Weights of a small sound classifier.
Model: 2.47M parameters, log mel input, arch gmlp, patch size [32, 4], layers 16, width 192.
Training: batches of 512, held-out accuracy 99%.
Rows from block 6 of a small sound classifier, named by matrix and row number. Rows with one number belong to one neuron. Each number is 500 + 50 x the weight over its row's rms, rounded and kept within 0 to 999. All counts start at 0. Numbers have three digits each. After the name is the row's rms in percent of the matrix's.
After each neuron's rows are labels from the 100 clips, of 14848, where the neuron reaches its largest size: "responds to" is what is common among them. Only what is clearly more common there than usual is listed. The data: synthesised imitations of 52 everyday sounds, one a clip.
# u: gMLP up (value half) (model.blocks.6.mixer.u.weight, 256x192), inputs 64-127
# v: gMLP up (gate half) (model.blocks.6.mixer.v.weight, 256x192), inputs 64-127
# out: gMLP down (model.blocks.6.mixer.out.weight, 192x256, transposed), outputs 64-127

u.154 099:508514524436517480511479545500507525486507450568443534493507498510455481468494485483499554507531493618551498535486496574487515538468528575584508429372500464424520506554566485504424356434478628
v.154 104:446513485504449564523542531525490544494495600509531507442499488454432493435558466548580529522559460559494381424416489548512599498508507523508508508459537475441482429421481504511455615430481556
out.154 101:498568452569479540530509470552452523444452442438540499527519511555452505444509512418506423489486469518490527589470549478572458530484524435475466458538445478487574571611496459581513439600570585
responds to: animals; howling; pink noise

u.236 103:474455422590463505515553600418555562592456548367463447460484513515606501492549461471472481470497518463460565433456462493525476508511538500547443506486405467461576484469477436487470526485486448
v.236 091:554433595588512502532532533480485403539534501443424517491517432463445454534439461409479488529528605518510582488499539489544517501555486529568535548520439393475490489440557473543533503526547500
out.236 102:503557484496571491475493459446572506602482595382382529571469500478533443497525391536529566512525431584488447473440569544421553518515498524497543560543555520505499548613475469479437536548507491
responds to: animals; fly buzzing

u.126 095:575537420482461519509537540439405521629556512533593445501458501479531525481468549579527445598493515480522473537469521504492559559476544492440444524552406552555540517516509469555523426474428449
v.126 097:471543541535412593549494471528517483518423451411520450471507504517540465568511561521496449497540537447507471519501554552609534511559588466358517577582490475592522423494519602581539469559504515
out.126 106:578449521447496426513406465569438475407440499507490406517532411540655411457437454512560548458467496553471546452450459573460380546543548460505523502412431452480508577498536460525461448488545446
responds to: signals; phone ringing

u.83 094:450400562495566415592451499569497443520569596474552499428501507482524516478490485455454517499431459475419462456494493510526473560437482471510464559426528540438485493556580519482415466444562492
v.83 087:475467535479502568412462466543528498511572556555588566553489528484590477453523507425489547506470477463466514487584505495528453511396497400441527534484522573450436384478395505548528588501472522
out.83 099:478464479516462484523475518403593490554549493562483484469569523511444448480479510469446592513569457513510513552510408539467599499431540511557515518495622554499517503473526570496477567425452487
responds to: machines and effects; spray hiss

u.204 102:461559578546514618498435533496463484576563492453482550495507475507521451459499523573512434506536524512564406419477505492502496447524459535493473440411556470492532501504495528483556514372503523
v.204 099:503508472473540561472477481497598526453495490550573446462427496427525461467435462494519548503503409558473464544467393571443488586482524520447537506473454476526524520500555536524508525528428528
out.204 101:620587563466576514495589458500549581481458504521592551455475482502518503513559554461422508499579480455515584551492479462400609581466516421489465582495552481583565499469478414471520499440595541
responds to: people; snoring

u.106 107:504519493485491555525521555400464494454522500544492424499568459534512467501510587479488461566533530512475483427528467513460515604562603453490533475588412588564389493479533577539536534493477493
v.106 103:491499606490508362620501517406476497487409488470513458460485395517409403515482598485465530595480504519451471496538570475520512530489521475502515557542521479441406450507464572435444415520599489
out.106 098:548503533465512514497409556516567520544392527520506497458505455483622427552534495480451612494488491484429495518571502406558517527476548515552515474567513496554501439423487561531553629470476534
responds to: machines and effects; laser zap

u.96 097:606453462525543529576524494569478519441559513501583530487453498442451461580513552534503421442431484413512515545463453461468492474511549508464515517584457443515567502545528451457474534551453435
v.96 099:553505501562665561569468532468372545537475473501536542510473555480482488528563485558560455455542517514407532465465475421504491496490464480511504560564441527499502453468428438469488520506371540
out.96 105:489521575561489452431422487475557508525482572491513458470489536466411417453442472495504486413586632596528476430485488495530569620586532499517464490552393499533447557442470466496514500579503473
responds to: animals; howling

u.250 100:498495434496597500494477525520451453397564559538552516459503451552544490508503458497489520572474456520493470523509502508540457499559493454466461482505569448486524529450512519475558511569400577
v.250 101:547510568516419474541497516462525521440464483488533556563477495459508417509492567560520478443548491554525426602466410419453458477570549469500504590479413505480453565492548499507402557484402488
out.250 092:514488480467481503484539566577536485557525429435509583565428528496547497441593511485491541497514502552432523566480530477524653538394478501522486515556579542446503546533551496553472505517452481
responds to: people; crying baby

u.34 096:464523545514505497457535511495504570513483429529532457471442464555623653502447456520528520506515513498451420520519514479382560533497427567492414492511594577487491420624472463552449525556546540
v.34 099:406479494570464515535448527528531442516488583339373571477554572514438466596486387479543439526431416510460404516447512508485504486514535476495501487459418478556508479575482473494552474497557583
out.34 095:575552476483537442479593521546463451516414484612431524427480524459486450485550514443411608481515506551454458606555480537434495586495499521526469616450544552462440539559438539468472556468473504
responds to: animals; meowing; howling

u.220 103:426483477560564583515450466488547513454440563477427527506551438517500566454434601507587536437549381487498485593463540435534448459491504590433450547513421469524431388514470544528472472563440468
v.220 105:526400522424463495495523532480413540467480509453505550468580544524465455537515514491520485425452490477514547503580485563570645583501410504550549514522442507427519486523536461481475561549521550
out.220 102:498474454430442583526466504573490440535441448461555515472530430484538402426524410545495478409374574593531607539440494504546393511463504412438526558416534505495457450370439500518546556589571465
responds to: nature; thunder; white noise

u.28 094:572421544455474485502436488558380485466563453455510478528501549684491488465471464512471473480524572469522599497525558371531516534506474513457436499507504522453562543426541459410504513462481497
v.28 104:594447487485498545462430457517465434483557547430534446497446503504547528567493490474397449521593465482426471491433485530548527542520444556527596498571547507540490549471534468465468415490537472
out.28 099:521506478461498566396465614504427432557553523519624576513511537443466504478421479466453379531501562433500511436477500628541543430497373580588459446489484508516535502419505437473523560508477501
responds to: people; laughter

u.46 104:466595502589473548472549533523535556441522422469465493529558574507517461522491532455567480421453409586524501512441397488433538545476558584516474518437432576438405463492555506496506498529483476
v.46 101:567507502486561562536625585531485486521482440536582489490474521467451450506424485501529487447515492573510456516533448433460532438441392480551534540566497468464557411567452496450497460585459574
out.46 105:564508431530551546516521515466463521567466499524561455485439561495515376505381533517541513475499408456496536529532461569546439537578479453464524607458463470550462596590421495481562462363505519
responds to: animals; howling; meowing

u.50 108:494473572466558568432518467503560504483482534537447533466545503528481539575545532506504408446505489412555500555497544533523490431573465537558488363558532505497588493487484449550539578347455534
v.50 099:408429505509566514544558472516577545544533521394386533523541503526520536575510487470435530507531544470494476497592480473456529396577549441521463459465468466538515503550613576437483430426519568
out.50 103:575510510661528517462510516497533501560539526451532497479508484418461483547460387537558496476630525474607429433477467599497490519534438423454554548496483443470396599492471561453527475500491495
responds to: machines and effects; engine

u.2 110:578512399542519469435485535425417494544558418454459557476444482489527465502369406531598459514490497388571601554503478469576487448466552531453577424447590475533471646487430459518547532462454465
v.2 100:480509546507523498456580523493471604472491578538478509441544511460480461515539462504429496523448526520550378548520508495446526488587468492466552575521455398514394537438529565447494492541449560
out.2 107:447515527541551476485473439474512478436497510453582509430506546448422648513498480567502497487443557516587480527486587410525498457390543532483505523519483495554471492490554588496521455532546504
responds to: people; nature; footsteps

u.31 102:527530469529485569446522437454408522462479514531627508508594445517480581552452608506528564528529445481463557495460513586444424418508376405446415551505519527452584459422490486477554434505499504
v.31 100:425481514386498539576435442599491510420547532453535576497504446555432422631563499590485442366520478529568521544467506485455529532447522569549502462525492510488548454520494534479486469457512551
out.31 108:514505465480476540528444555482527520414461506522507476501463411515473541536483554445553478419430508460419424570513504499507543589582522467454499473493545415444477548433497492469548491470531520
responds to: nature; white noise

u.101 101:534471513588537535500585490471524556621498539534518508558568482534503484482507560477472485549522550521489526463450519521481490563556624418429498467486597508450560520527419474516493498492419500
v.101 097:429516546448508403494527542468466561531519496512579457481499505503543483572448519454534490458501479566534462496560486484469533462400521513417550471574490494562463479512481591433578519529599576
out.101 103:492590518479423485468428538480491537465579527533463495535494515453480421602450550508515526617501497540458432519516468506507485529481502481488478494604397498483456567407420489499622461483566561
responds to: nature; water drop

u.193 100:483605564557515556460588464506448552474555489514490520484453597442522581429537479510449541493459538503536564488557513500597487430571514490421488462516538519583500494476412464537492526484462504
v.193 104:505494563565439471461461492579452466473465476410478550553472496467444524486537574514491453563480453505453426487546503524465450426501568404580536556482494595529505547478487458414440476472608505
out.193 102:447522526517472554526557423480506489478404414461512513441465581489516499457466473483557425518576482511503439540491434512590375445425496464445462519519508478491474546481456488577551489418551548
responds to: animals; fly buzzing

u.36 102:498452454542433487519386423530457459457481548473414504477474594584506512522533493459529616554512605508417527548586536523455485519541554503555546530476527658541450483472552495490438553501602396
v.36 103:513568585457552529506560470568525393497519484436535499493492512461427454490384529547550440430563491485617587448506466519586501495475574509537460417497442504518510559485421506583577481489522566
out.36 099:464550458542455512478484493525437458623434440527518466446499524499545492528485539574529574409442424530524484473532502473468491536538468480561471607496380487478564544509472414424536568526448487
responds to: animals; bird chirping

u.128 092:491498520484560482451435498497431528504527511513463555561420503461533559437574561559481448477549632413525473422452575542582506509546528549534515517404524555508473495603528519531442526541474449
v.128 092:471608583500494633463495653545516447551578424487510485511549453568537547514505459514432483520570503483519445485592488550443525536457547589522413518439551480551489510478507537468529494529504501
out.128 102:487416552526530588390470497536543460528539537465399457508550525476450464462492461523454548510583432477501533502549519491492477518516596481487540553505523501411560482463522501455573494457489511
responds to: people; crying baby

u.40 102:494497524495499516459470435442417510524499507434490463523468479370457417491570522445531535479426494503471465582487537581503501463444529427527562503457547537608509481526495461401495439456438505
v.40 102:528557513477446539561562422539464514497550464431547578440588517548545420542535646464598515552527509413431514531562540463423527466452472490538484455483504553491542450434478499378450436476562516
out.40 097:413468510551569533466433508516548484506533539554482494547442507496485450474519551465502540536522529455457456422423502577532545498502512562462531500617400527351551522509570521470442511394485521
responds to: machines and effects; spray hiss

u.32 091:494437484491506458529491554485477499494515473504510516514444426506503472445502588592553538427466535536459588501396533542577427406553543484580454467545499521584561661567424576437461477572418545
v.32 100:532476539514442426440493522490430524523580468529614492481512553394478427446388478508367534542603579483445489520510570492568411459454502488503456536409442490443544504538576443496485563431451576
out.32 087:550502572564472517515441441566533492470446540483482629469409548487516495601496440494504434586522497515538449472504545469462412515501489478519554551487478536445432491574557453461460476508510442
responds to: people; coughing

u.51 097:412490588504469509539426510432456534585596475443501529506501510429538515489345457539536599618547541512447519497455506463495515531566463464421494460534452493463499496568425557522403432510562502
v.51 104:503453528589513522541415500486464548528470478470453487494462482495425534551507483488464595483539502470547495597440450506567560449472409417440509519469379502445516477515523585437548470504604550
out.51 102:444496415538528498487485487494554532465466576551451537406441547482506467578532487466600528476604481556479478498563500546396485494433365422478598456555467499492509448578517608507605480558518435
responds to: machines and effects

u.176 097:518478482484490515544529512513525474511568551505518487464538506482464535538493487521468543477476554513504477500492496499528527403505557461494392539529451407484507400557479385530536425564413545
v.176 099:506460506576557574488590592583557406554500451489571506511506526525552488456411505493534488431405564378604504515497510426518571517549468513484504458482607414547500462584546464500558474498539492
out.176 093:459436483513532508473460460489446528372503497578538450528408467486501536494424531390477592493563474529586475500512525524509504514516488595448502520497593496518485461532505507527553491591500503
responds to: signals

u.152 104:521441508466508531555534395538500522575500534345520627433454524570495482454495495464560461581454496559502507517513553485529540467484540502496449462591462553421429497519417491497502509538539506
v.152 102:552492478503592483485464475617540432472508612501512433503439520573528492520441415487518501558561626451497485490472517456448578577516491485478551477529599517553566528542466524538527493538474599
out.152 098:493555471492430397480500496550552525416543532518469448538492570561511593496507507474520402536481534516536528472483509450366511511466444573522655512598463540553525416497498411507532505443537458
responds to: household; clock ticking

u.166 110:503493475564452564483486429571554489474566482525556529487370474544576528419549481464486390539452540446511480535579498544542499466521548487460549503545499494531502502513508476568532440502500586
v.166 106:590512420509530566557524529526525534528488506520586491474488501507546410559473465486615466482482506453519493604531540423468523485581558424550535449434559490435566469480434542532495471525456536
out.166 116:547458516445489495507521536538575459398514529541515552502480501552570557460477517531522424582445489383517494535580526453487562452470523504558607428532540491550568563463541476552491501550560514
responds to: household; typing; reverberation; text has "reverberant"

u.14 096:588470554531512464536577506522487497506490476542496473492632540526513461494463437627479498498481516513593567446554543487565584484573524494431560524525455386538413533485426526469545611478485533
v.14 100:498404481483412481506409472465608483512513410497484528498542436534537559439591451449491520521491543490521551526537555548501491485436516580546538490499568467478534437569507529462441477551576562
out.14 095:538501412442416417613442589344544402474542545574470478476477470498552472540502515551511539546510610516440529550482472547510587452423409533554495460417514496518474573605545504493487458478485557
responds to: people; laughter